config = dict(
    model='masked image model',
    parallel_block=False,
    inner_norm=False,
    conv_stem=False,
    width=192,
)
Rows from block 2 of a small masked image model, named by matrix and row number. Rows with one number belong to one neuron. Each number is 128 + 24 x the weight over its row's rms, rounded and kept within 0 to 255. All counts start at 0.
After each neuron's rows are labels from the 100 images, of 14848, where the neuron reaches its largest size: "responds to" is what is common among them; "peak on" is the class under the peak. Only what is clearly more common there than usual is listed. The data: rendered made-up planets.
# gate: MLP gate (model.blocks.2.mlp.gate.weight, 576x192), inputs 96-191
# fc1: MLP up (model.blocks.2.mlp.fc1.weight, 576x192), inputs 96-191
# fc2: MLP down (model.blocks.2.mlp.fc2.weight, 192x576, transposed), outputs 96-191

gate.345 [ 94 127 117 108 137 128 119 115 101 139 128 148 135 106  88 130  98 135 151 147 150 176 120 100 117 132  59 136 122 109 173 161 110 150 112 103  98 167 134 156 150 133  96 150 157  99  95 122 131 157 137 183 153 125 118 142 158 109 169 107 137 136  91 103 131 157 118 153  96 111 138 183 132 113 119 166 131 124 128 128 129 137  98  95 101 108 142  95 116 109 161  83 149 138 169 167]
fc1.345 [104 130 128 153 110 142 122 118 105 105  46 119  82 119 124 207 111 139 107 135 134 123 110 122 114 110 135 108 139 119 152 107 117 101 137 172 133 132 120 147 153 133 157 118 148  92 146 166 112 141 151 168 122  91 174 139 142 126 144 138 154 108 105 126 145  93 148 138 138 115 130  97  94 162 118 103 129 132 148 137 128 140  97 116 114 134 141 115 146 125 112  72 133 123 150 113]
fc2.345 [109 124 154 131 129 122  99 144 122 109 164 152 123 109 120 162 111 139 131 114 109 126 109 120 141  83 118 145 105 128 159 126 104 114 129 173 132 124 118  90 155 137 129 154 153  98 117 112 102 101 129 167 149 161 123 149 119 143 144  96 115 109  69 118 169 106 130 110 120 127 141 131 153 114 152 141  93 114  70 118 109 113 125 138 116  90 144 119 145 153 117 140 108 152 137 128]
responds to: rings; crescent
peak on: planet

gate.343 [ 91 113  80 115 140 186 112 162 103 154 154 114 150 151 139 121 130 133 120 166 152 140 114  88 132 106  99 129 105 151 139 142 147 113 122 120 169 134 113 132 110 185 125 116 138  97 117 101 139 128 122 133 121 163 145  87 116 120  94 125 136 140 107 170 159 114 139 132 129 117 138  98 102 146 105 134 146 108 113 161 108 112 135 133 110 101  67 137 146 140 106  93  91 151 107 123]
fc1.343 [132  75 131 152 172  96 115  77 141 102 113 142 132 133 129 113 119 131 115 119  77  78 157 128 134 142 151 165 117 117  99 141 132 110 116 134  92 118 105 136 154  95 121 123 150 108 142 120  97 169 121 154 110 131 189 102 129  81 136 125 149 144 130 151 118 101 158 154 159 124 122 140 111 124 148  93 133 182 134  84 158 142 164 166 106 111 159 106 153 135 118 128 160  98 151 126]
fc2.343 [174 164 124 124 108 113 138 133 153 117 122 102 162 124  97 162 126 164 115 112 141 114 154 118 127 140 151 105 143 146 121 104 159 125 102 150  98 181 129 124 127  89 133 132 149 129  87 140 150 123 121 163 135  99 116 118 134  90 148 129 119 105 133 142 105 144 139 128 179 121 138 106 149 115 103 100 124 126 131 154  81 182 146 125  75 140 137 104 126 106 179 166 148  93 150 150]
responds to: gibbous; ocean world
peak on: planet

gate.571 [124 143 152 114 127 163 104 164 147 104 121 134 135 164  92 126 160 124 144 140 130 129 159 102 115 114 127 131 152 119 136  75 115 175 113 126  76 157  98 104 149 165 127 171 127 122 109 130 135 106 111 110 153 152 146 123 126 112 121 102 255 102 123 149 173 100 169 133 140 118 130 100 110 110 157 146 148 138  89 122 134 161 125 158 106 133 132 138 107 113 126 131  91  88 132  88]
fc1.571 [ 99 101 137 125 158 134 161 178  85 131 113 152 121 136  99 174  93 118 125 137 111 131 157 133 124 137 126 132 161 131 117  88 119 159 128 132 124 142 144 110 163  92 111 176  84 121 135 125 198 127 140 130 104 108 125  98 115 151 133 122 188 133 110 135 210 122 120 162 112 134 126 165 139  94 104 144 127 112 119 140  89 147 132 179 105 120 139 155 115 126 135 126  75 109 141  77]
fc2.571 [ 89  99 156 134 131 149 137 128 153  83 148 149 123 168 137 136  91 139 155 115 126 109 108 178 158 137 105 124 123 111 136 119 154 108 158 128 105 149 137 146 114 132 122 128  98 142 121 144 133 153  89 120 116 123 105 105 139 161 117 119 185 150 192 146 130 119 119 122 103 147 140 129 113  95  57 153 139 124 152 141 109 128 136 168 136 142 140 177 122  94 130 131  80 119 122 142]
responds to: polar caps; cratered rock
peak on: planet

gate.63 [127 105 137  97  94 115 148 139 144 156 148 129 175 142 117 119  98 141  96 122 103  72 107 111 107 147 136  84 126 114 117 127 109 147 172 115 109 158 122  74 128 132 134  98 136 164 123 140 118 114 118 115 135 172 134 111 100 121 126 137  76 151  99 124 145 146 143  88 120 131 119 118 116 118  97  90 171 131 113 138 152  88 171 154 102 165 125 124 117 115 110 117  86 168 147  98]
fc1.63 [141 128 115 145 160  75 129 108 113 125 115 126 146 116 140 117 185 131 154 136 129  91 115 153 117  87  88 127 105 151 142 126 141 136  96 151  96  97 145 135 151 144 141 140 108 155  69 139 140 130  89 118 117 125  98 151 113 107 103 116 116 127 125  79 139 117 134 125 117 122  86 196 156 140 115 130 102 185 163 128 155 123 121 143 115 134 160 114 118 150 164 101 144  88 110 130]
fc2.63 [ 96 131 154 137 134 139 193 144 141 166 122 112 147 115 147 161 100  98 108 167 134 165 151 142  89 110 109 144 127 142 160 131 136  69 123  92  92 148 136 120 107  64 142 153 148 148 110 136 111 142 170 147 141 168 125 142 176 145  94 102 119 105 133 148 107 155  91 124 171  87 125 158 152 139 105 140 119 117  98  97 134 173 134 150 110 131 117 138 149 135 123 125 145 143 134 118]
responds to: polar caps; desert world
peak on: planet

gate.164 [165 153 104 113 175 133  86  93 181 146 137 127  99 102  98  91 160 151 160 114 107 104 151 111 107  97 109 153 114 130 176 123 120  90 126 138 120  95 111 143 115 155 170 124 151 159 126 121 149 102 112 131 167  92 103 127 109 106 155  86 151 121 150  94 118 106 120 167 168 127 135  66 106  97 136 148 122 145 108 123 145 142 128 163 147 123 133 127 108 115 118 109 141 107 101 148]
fc1.164 [119 117 137 121 140 134 150 152 121 138 125 182 135 160 176 146 148 180 109 152 129 131  92 120 127 159 131 142 137 159 118 141 127 159 121 150 138 120 153 155 142 112 108 160 102  89 177 106 130 136 141 135 134 119 163 142 148 149 132 117  77 121  82 140 164  89 143 116 155 121 136 123 152 131 161  89 115  69 159 151 170 124 121 111 121 124 128 135 136 129 146 147 128 183 142 148]
fc2.164 [140  97 134 142  94 160 135 132 115 143 101 130 113 126 167 176 105 100 160 141 110 171 132 149 133 185 113 134 134 112 149 131 144  97  90 147 126 112 119 116 138 127 133  91 120 141  98 100  86 125 154 113  97 125 127 115  90 143 152 157 115 128 161  84 101 148 115 102  93 139 100 107 117 144 120 118  92 136 124 111 136 184 119 171 122 116 166 121  85 135 155 157 102 144 145 141]
responds to: rings; half lit; cloud-covered world; kind: cracked ice world
peak on: planet

gate.203 [142 137 118 160 110 124 177 165  77 119 201 108 149 110 112 145 158 125 142 120 118 125 131 163 141 128 105 154 106 142 103 112 125 106 155 106 114 162 124 143 176  99 169 152 153 119 124 119 142 144 129 139 151 142 104 124 138 120  88 100  95 167 111 133 102 110 163 122  94 135 126 125 115 110 121 127 126 145 122 127 130 143 134 100 198 117 145 109 112 156 143  83 132 137  98 151]
fc1.203 [107 120 119  92 136 159 122 112 155 135 142 164 119 133 135 171 113 111 147  91 112  74 103  89 152 115 133 103 134  89 139 139 133 142 114 134 120 147 120 115 127 166 104  75 142 131 100 131  87 174 124  98  85 166 160 106 135 145 155 161 154  98 148 139 118 147 110 150 117 117 113 111 153 138 121  98 162 114 133 124 123  93 116 136  67 171 146 136 122 127  86 160 167  99 171 151]
fc2.203 [127 109 115 104 117 175 134 171  98 114 148 110 166 136 108 144 132 123 130 132  93 148 142 126 132 138 147 107 150  82 117 142 109 151 154 135  99 171 180 135 135 132 163 112 136  99  83 138 124 144 119 129 120 145 147 133 135 132 105 161 119 156 175 109  88 119 100 140 115 157 134 156 125 100 101 115 143 107 122 133 157 118 130 166 153 126 129 118 129 154  97 145 174 135 152 102]
responds to: rings; crescent
peak on: ring

gate.522 [155 145 130 136 134 109 132 144  82 192 108 117 118  82 102  82 178 133 139 104 118 128 121 134 119 157 120 146 134 133 144 105 122 146 146 125 140 130 186 117 152 103 153 103  85 115 154 178 127 156 155 112 155 106 143 106 102  96 164 176 128 107 157 111  74  96 104 155 119 141 100 110  99 158 115 177  88 157 149 121 125 142 110 131 128 152 137 108 133 163 126 134 154 135 162 174]
fc1.522 [100 131 119 147 126 166 125 156 140 103 118 172 123 171 131 162  94 122 121 111  87 134 138 129 132 184 100 132 110 122 125 165 104 121 144 151 122 142  79 124 166 146 101 157 103 132  98 122 102 110  97 130 160 100 119 115 139 106 140 112 103 104 128 120 153 112 136 111 141 128 131 152 179 167 171 107 124 104  89 128 145 139 101 111 156 128  90 169  94 105 155 130 129 118  80 105]
fc2.522 [139  87 115 133 142 115 219 172 128 130 115  88 155 128  99 133 131 133 101 126 121 141  90 132 126 147 121 122  70  94 115 169 121 127 138 136 142 140 139 152 165 118 144 138 130 132 118  90 116 139 162 130 121 128 131 132 162 138 148  99 103  98  94 156 149 175 124 102  99 119 164 101 127  75 153 117 139 111 128 108 133 144 150 106 107 144 121  96 161 137 135 165 108 114  92  88]
responds to: rings
peak on: ring

gate.498 [114 132 158 167 149 116  82 119 113 104 137 102 119  77 103 124 142 157 116 112 125  85 138 158 104 107 162 119  94 133 147 154 129  88 138 132 163 139 151 150  90  98 144 151 134 147 156 103 118 148 132 158 118 112 179 119 104  95 161 135 148 129 113 195 136 110  95 102 112 116 155  88 184 118 110 141 147 145 144 117 119 102 128 149 148 110 110 124 130  94 150 161 125  72 138 159]
fc1.498 [119 161 140 100 169 130  80 154 107 111 114 135 142 106 150 107 131 125 130 119 136 132 118 146 159 130 138  93 112 152 140 117 139 126 101 140 141 136 122 147 132  89 153 116 114 152 146 167 110 141 126 143 163 140  38 120 121 170 105 159 141 159 133 156 107 120  83 127  77 133 131  88 116 140 112 129 161 165 141  88  85  99  93 143 118 120 122 151 116 114 149 110  89 117 130 131]
fc2.498 [130 122 107 127 142 144 141 124 117 129 129 129 174 108 165 132 105  53 138  82 135 102 131  90 155 107 139 149 189 122 125 105 132 112 117 131 110 141 123 133 109 114 120 148 137 136 158 127 176 127 145 140 139 150 100 116 124 103 129 123 105  92 125 115 159 102  75 114 111 128 111 105 152 135 100 102 191 150 114 124  69 115 133 125  98 161 130 114 108 134 133 160 119  99 154 122]
responds to: rings
peak on: ring

gate.367 [125 152 130 190 109 128 126 137 122  73 108 153 116 141 139 160 115  97 162 224 147 143 111 155 144 121 134 135 133 120 105 141 126 111  98 146 116 137 120 111 114 147 102 152 122 114 145 118 151  90  97 143 141 122 117 181 126 114 121 131 124 160 159 134  85 120 146 113  75 152 104  66  86 136 157 102 149 124 107 129 103 117 106 116 120 127 198 134 153 120 113  98 134 176 132 122]
fc1.367 [108 140 144 174  79 120 114 131 140  95  94 144 156 160 168 162 136 138 145 178 112 149 127 137 147  86 132 135 123 131 114 125 121 129  83 116 101  95 107 115 156 113  73 167 107 138 131 146 152 105 120 119 144 114 125 135 143 136 128 133 138 187 121 131 122 121 120 130  90 111 107  85  86 155 131 126 164 122 106 115  94 117 120 106 114  95 172 132 150 132 123 108 134 171 158 144]
fc2.367 [146 120 120 190 129 112 159  60 102 151 155 117 124 121 116 128 156 149 181  99 160 106 113 152 152 157 192 160 129 109 122 110 124 144 124 108 140  84 115 118 141 146  85 141 109 127 100 140 110 151  95 130 108 119 116 134 167 113 152 141  97 114 113 138 119 166 133 137  96  94 132 132  82 117 138  69 117  99  69  96 142 138 121 151 133 131 167 168 125 131 122 124 132 150 130 150]
responds to: gibbous
peak on: planet

gate.294 [101 123 117 146 138  59  83 115  97 154  98 112 115 114 148 140 122 134 103 118 129 135 127 176  92 160 146 126 124 135 151 101 120  92 185 113 123  91 121 146 110 114 144 149 131 128  79 141 167  97 103 124  84 152 113 147 134 166 135 108 120 120 120 113 103 133 140 147 141 139 137 117 119 143 107 115 124  76 154 168 105 125  94 156 183 155 128 167 119 131 121  85  83 114 189 115]
fc1.294 [117 126 112 146 115  70 108 107 147 132 121 122 114 117 135  81 122 153 141  93 138 139 152 130  90 188 109 104  94 164 104 128 114  90 140  96  87  96 134 147 162 153 115 139 155  94  72 147 153  60 143  96 105 133 146 172 132 112 124 133 110 156 121 113 139 127 106 152 133 127 137  83 101 154  99 115 107 100 165 138 159 142 151 136 160 147 146 151  97 151 136 140 128 131 173 177]
fc2.294 [ 74 163 132 144 164 106  97 135 177 129 113 134 136  87 210 143 177 141 137 123 154 110  93 159 139  92  92 126 113 112 151 113 136 144 133 127 153 120 146 108 143 108 155 166  98 130 156 167 187 129  73 134  95 113 116 110 132 116  99 151 117 178 117 127 144 107 185 147 133 119  84 105 112 127 138 124 103 142 163 137  96 102  99 161 104 100 159 144 142 154 100 145 142 137 148 133]
responds to: rings
peak on: planet